{"model": "class-conditioned image flow-matching model", "horizontal_flip": true, "conditioning": "class", "num_classes": 3, "activation": "relu", "pixel_unshuffle": 2, "shampoo_beta": 0.999, "merge_dims": false, "adamw_lr_other_params": 0.0014, "ema_decay": 0.99, "steps": 6000, "batch_size": 128, "lr_schedule": "step"}
Rows from block 7 of a small class-conditioned image flow-matching model, named by matrix and row number. Rows with one number belong to one channel. Each number is 500 + 50 x the weight over its row's rms, rounded and kept within 0 to 999. All counts start at 0. Numbers have three digits each.
After each channel's rows are labels from the 100 images, of 14976 (inputs lightly noised), where the channel reaches its highest value: "responds to" is what is common among them; "peak on" is the class under the peak. Only what is clearly more common there than usual is listed. The data: single toy objects rendered from many sides on busy backdrops. In brackets: how many of the 100.
# convs0: first 3x3 conv (model.mid.0.convs.0.weight, 128x128x3x3, standardized in use, each kernel summed), inputs 64-127
# convs1: second 3x3 conv (model.mid.0.convs.1.weight, 128x128x3x3, standardized in use, transposed, each kernel summed), outputs 64-127

convs0.116:480509454534573503507452421591481479550492470493438444539491461472547378487517514440514478459621481510487464486496556530553592522549533534472390407542484565488464631431482529560591468515477447
convs1.116:556459479454454491430547509470468457516519542442480526453471510598504532569488523543514472532404483457504482510475452438381476492558538460508458606533521440425451411574453478567459532516491514
responds to: from below (99)
peak on: part in the main colour (78)

convs0.42:505457530456515413557471446465573489530470489461536482631463511520525508460547564478462429570538516499429530517487499575516553565503468511613575387459483517483482530588394474463559460572559549
convs1.42:496468512511488548492518544424536524479599473514547443332511442458554524473502441616598565457480484509509447504554533595472524451456570490533466585565526469605429474455482396453536541442459521
responds to: blue (59)
peak on: part in the main colour (77)

convs0.70:558622478462517470511586533469523360449512391435477548436489521509475454580520432438509492503511513546515511452545463500386529532613502487511506574541501556381510513489591471471506536506549464
convs1.70:477474518466634427575550441499485596574516554476551438472471560508419502496431552533511536437471484463494457425527454526477556527502474567520434491433513475549412482461462460499493444431498597
responds to: from below (81)
peak on: part in the main colour (60)

convs0.46:552418613508480553492504552445564497431473502448514627531494474563529527459513488499478512576601489462499548421508530476488464482496577507491516457563514400542476524435548478518486491581418517
convs1.46:489521414501495554499554496636527491596524624508495533382588493502434487511565495467504504554495489439440399618511466548454487530504443432360502494447494527520516493456444530426502489555484551
responds to: red (37)
peak on: part in the main colour (47)

convs0.105:508541555456445537487453558498521488447485451415534571541540543530374516496497447524535446549466494445441495423504482448490538462509400599524491428550501478467658464487556450615396440524487510
convs1.105:521551468455502408492510416448485492473530504477509478424469412487455468472456489516552410460607556508550536434535481513402538504600475549526535517443520450509395477504492519465565461459540496
responds to: from below (71)
peak on: part in the main colour (75)

convs0.118:577547537472522570482491474506493460404511497445423539493548504496460433521571576420555578499565471518512485440484470410409456485477546588547518491567587524545420532514485465506481536549575457
convs1.118:463469484521492533540459499459550566506504527537430473567439469542553478539520572533514428469456521433498348474472437444479499553579503520453414609493484498430528389465487647554462468488488554
responds to: from below (77)
peak on: part in the main colour (76)

convs0.25:533426470422524568614426440554442513448593506486472526563533415574493494515496531606530470526589507469455479385501468499489465530562563473522541389544554523558479478513524435552470503546491506
convs1.25:578441496478525563453516521558494479595473595478495459410506559496589480512404539495501485507478521593493481594477543456600489417513574449538513486484482535428470552531491540407496423487521451
responds to: orange (32); red (27)
peak on: part in the main colour (81)

convs0.23:447480509558556419602494461549549476485460498460526479529452518445488524552499505492489469549476557527490448400507523465541465445564486553445504589500531524499399526445507482520483507507622472
convs1.23:520489442454523470543512551480562597524567459642520526510488491499491506483552413603569410421545519539503557614464558426486486500455517447567478435522514475596448543514539619523461511492431595
responds to: from above (69)
peak on: part in the main colour (53)

convs0.96:486455564487528486457503429489519393588507467515432447500505559523543448542492485501539490578546479543570462532595485507521532557466493501535519508362553541524458485464486480464524460531519539
convs1.96:578516476490469439506441494471434528469545555463531515497400592540478459429412526428499499459432518483465522521506621496587542491502546388470455560434442542478517488476487387508497519458412496
responds to: level (63)
peak on: part in the main colour (55)

convs0.91:446462528561572519456441457387436626459497497539392539488445484400553417522495501545483493456518548582530537568568552469522544511542541540521526553483590493494470484591474508492588540597472495
convs1.91:457456474546476543485554469482580450432506483517608452515426522560568494574597515531470495511506448604547534421505527437442445527518552519538492602523493441462489513440444478416454513564481486
responds to: from below (94)
peak on: part in the main colour (42)

convs0.10:499552469483427523469530565477488497537492462439491494469498470606414533478375465563466414527457493430477564508470510552458641462522434477545526512541521514492534499405435578564468493516519477
convs1.10:466411518515554462534531439497576573445463488556472561493516437417432466419477504457511529387641475506518558435569524475543482463429500617574454498477542390485538562546485377466523529447602516
responds to: from above (83)
peak on: part in the main colour (57)

convs0.84:377521434480493456480511485537583552521452545517433513537540516448489518514523518534452517464441399393459597504478580415520548492460450522518460518499509447504532454485500627571547471434464466
convs1.84:634539596486553631497522456447475497529505520572516504481481427577448468540558491488479486540639508488568437525382482517497507534608497455510527465569587463503559585464431413523552547496541494
responds to: red (25)
peak on: part in the main colour (83)

convs0.106:515496616548514519417521477495548574504515503557459437480479482486478439455476632545554540428550530542550557510476516478452552576503564577524515554433517501518480578576466490457507510501492510
convs1.106:459521469505482521443509493400509412442466492503615534482440531532482536475580457579519503519547452551537499542540516461454443543580530508587524536542466481580538551436408554428518551594458512
responds to: from below (85)
peak on: part in the main colour (55)

convs0.2:444488543519503455533610458481485551510541447496402353568456400544513531503461533476522507444396482490502493518540594545502621493492472525551507587624510581485439548433517471620532538538545503
convs1.2:527560563592519532596423478473536478461462442523540554525491555468458498456537467580515519436500589489563501416524523559511397460575485537510463437462493502451552526570523500541515615484530472
responds to: blue (27)
peak on: part in the main colour (90)

convs0.81:509505455505489426495479470484469530525491531612488505494518493607627460525477617485485448533498545471545599413418472513462495398422490481485568514486505576538476482480471446502518474553556526
convs1.81:489490504414479552474479463490529472465509449529430490476461563575483546554485391558497554453466445494527451446512518372503489491598534434481429594480510391545461509387529516419577475493468521
responds to: yellow (34)
peak on: part in the main colour (72)

convs0.1:562466543557494608455626606597561608458464481467514467429498495439502477504490512546530514478496428466475595442462426561449423512493528551532422560551512539492535475500431516508531467509450497
convs1.1:432480444551508448460520497426564505558442554507514536563419399530501542446501498649557501409530499403520449436576503495465573576590575603587525479445556408563451518503501441466468517493557551
responds to: green (45)
peak on: part in the main colour (82)

convs0.85:535515486553524540629536603497455489460491518581494505490512404477490559425457522529498470545456581492454526437461609436570504494534470494440584467424599517522504471523534483593465536555452463
convs1.85:455397511491468666461472503516471540482514618474477479444458467496455455497452457457454435535448466470495487507459439554472538438577548449526413553603486496532458560456504498463562595527534448
responds to: red (72); from above (64)
peak on: part in the main colour (70)

convs0.104:474456470523504471412471423392458635531495536448484564560498446543538494512573548527468531538526566507487520421543477505487585510536550495555516524494642413464485569483431570459463489567472531
convs1.104:423529504508526394503405509543507458419524464464421529450526565352489474529560504426467556505448565448485560458521521436464488602499490429461525439477478538586528450403495564540479494474436479
responds to: flower (32)
peak on: brown part (37)

convs0.126:435457443499504448521465475480514531556476504439535450525434525558451425524485548520581536589395481536512514459533450466515603479546489502545430640582545524474538515470469499564502484625471441
convs1.126:553531566500498478550511449492481456422513442590470536559442497449462477532512483575549546411541527511485556593519539456445477472530512529541537495417562401516493422553474542459464552438584555
responds to: blue (44)
peak on: part in the main colour (82)

convs0.4:542433557427473553594501554603494563503574488616521515511503521554518557517505559472429466520483553438480561526495451552583630407454422483503596454484502491565598426514518536521537521505485528
convs1.4:510480500526478521452522496550500572476514446493458496528517451500491476529481524591513590414452510444513557493597524471497466517460573622504513579532486559483457378476478503496514515512434567
responds to: yellow (27)
peak on: part in the main colour (44)

convs0.67:539524555467398527502556462494457517549513472398600572432535525491449491582499532466507500473501400396501556521560503551532480490588433534537528538619452488505524492469471505562461475601468470
convs1.67:437410531588571382524434478553568499444436508449463517578452486466516506373455467573467515480549510560515506429486579522493519426480387481518568420472565485475537553565535429400500515519600522
responds to: green (30)
peak on: part in the main colour (67)

convs0.0:561540518500511495589496541535550531579458415527457434517500427537423384463449471477539514499517440472412482507470481549464496474582438586513513513617535531549540423472493497592381541493552527
convs1.0:508552467430422525453588543507402475401433524459560546494485473467500551528499492557476487478501508490639608507454505522547516534428457413508449446458457553529465551528509482498471478467576438
responds to: from below (65); brown (25)
peak on: part in the main colour (85)

convs0.103:477408572547514474503504454466454481521498472491405543509462499526560519433514470581524435565595498485488481483536473519513573385467520424478500520430541558539507495523550527434578530535472547
convs1.103:456545538553519577453578521443579493514568500528434522459607575598436400580515510465496560409432501498486493491470485537472387553508443582495447475571486506544487526407564449566436493496459516
responds to: blue (56)
peak on: part in the main colour (55)

convs0.115:572502515497500576447476540546508552494436475519452417551488512421548563469532486450451442395566478496528542654500548544447512489440528513591558564502479521483451550563457518446497540578514544
convs1.115:485440434532543472541508520478471455482541532503462498536477462550546373516542455545492512526495441411528457393413541516554533579528557469530444476645456460460506511354520391596498481533479418
responds to: green (25)
peak on: part in the main colour (75)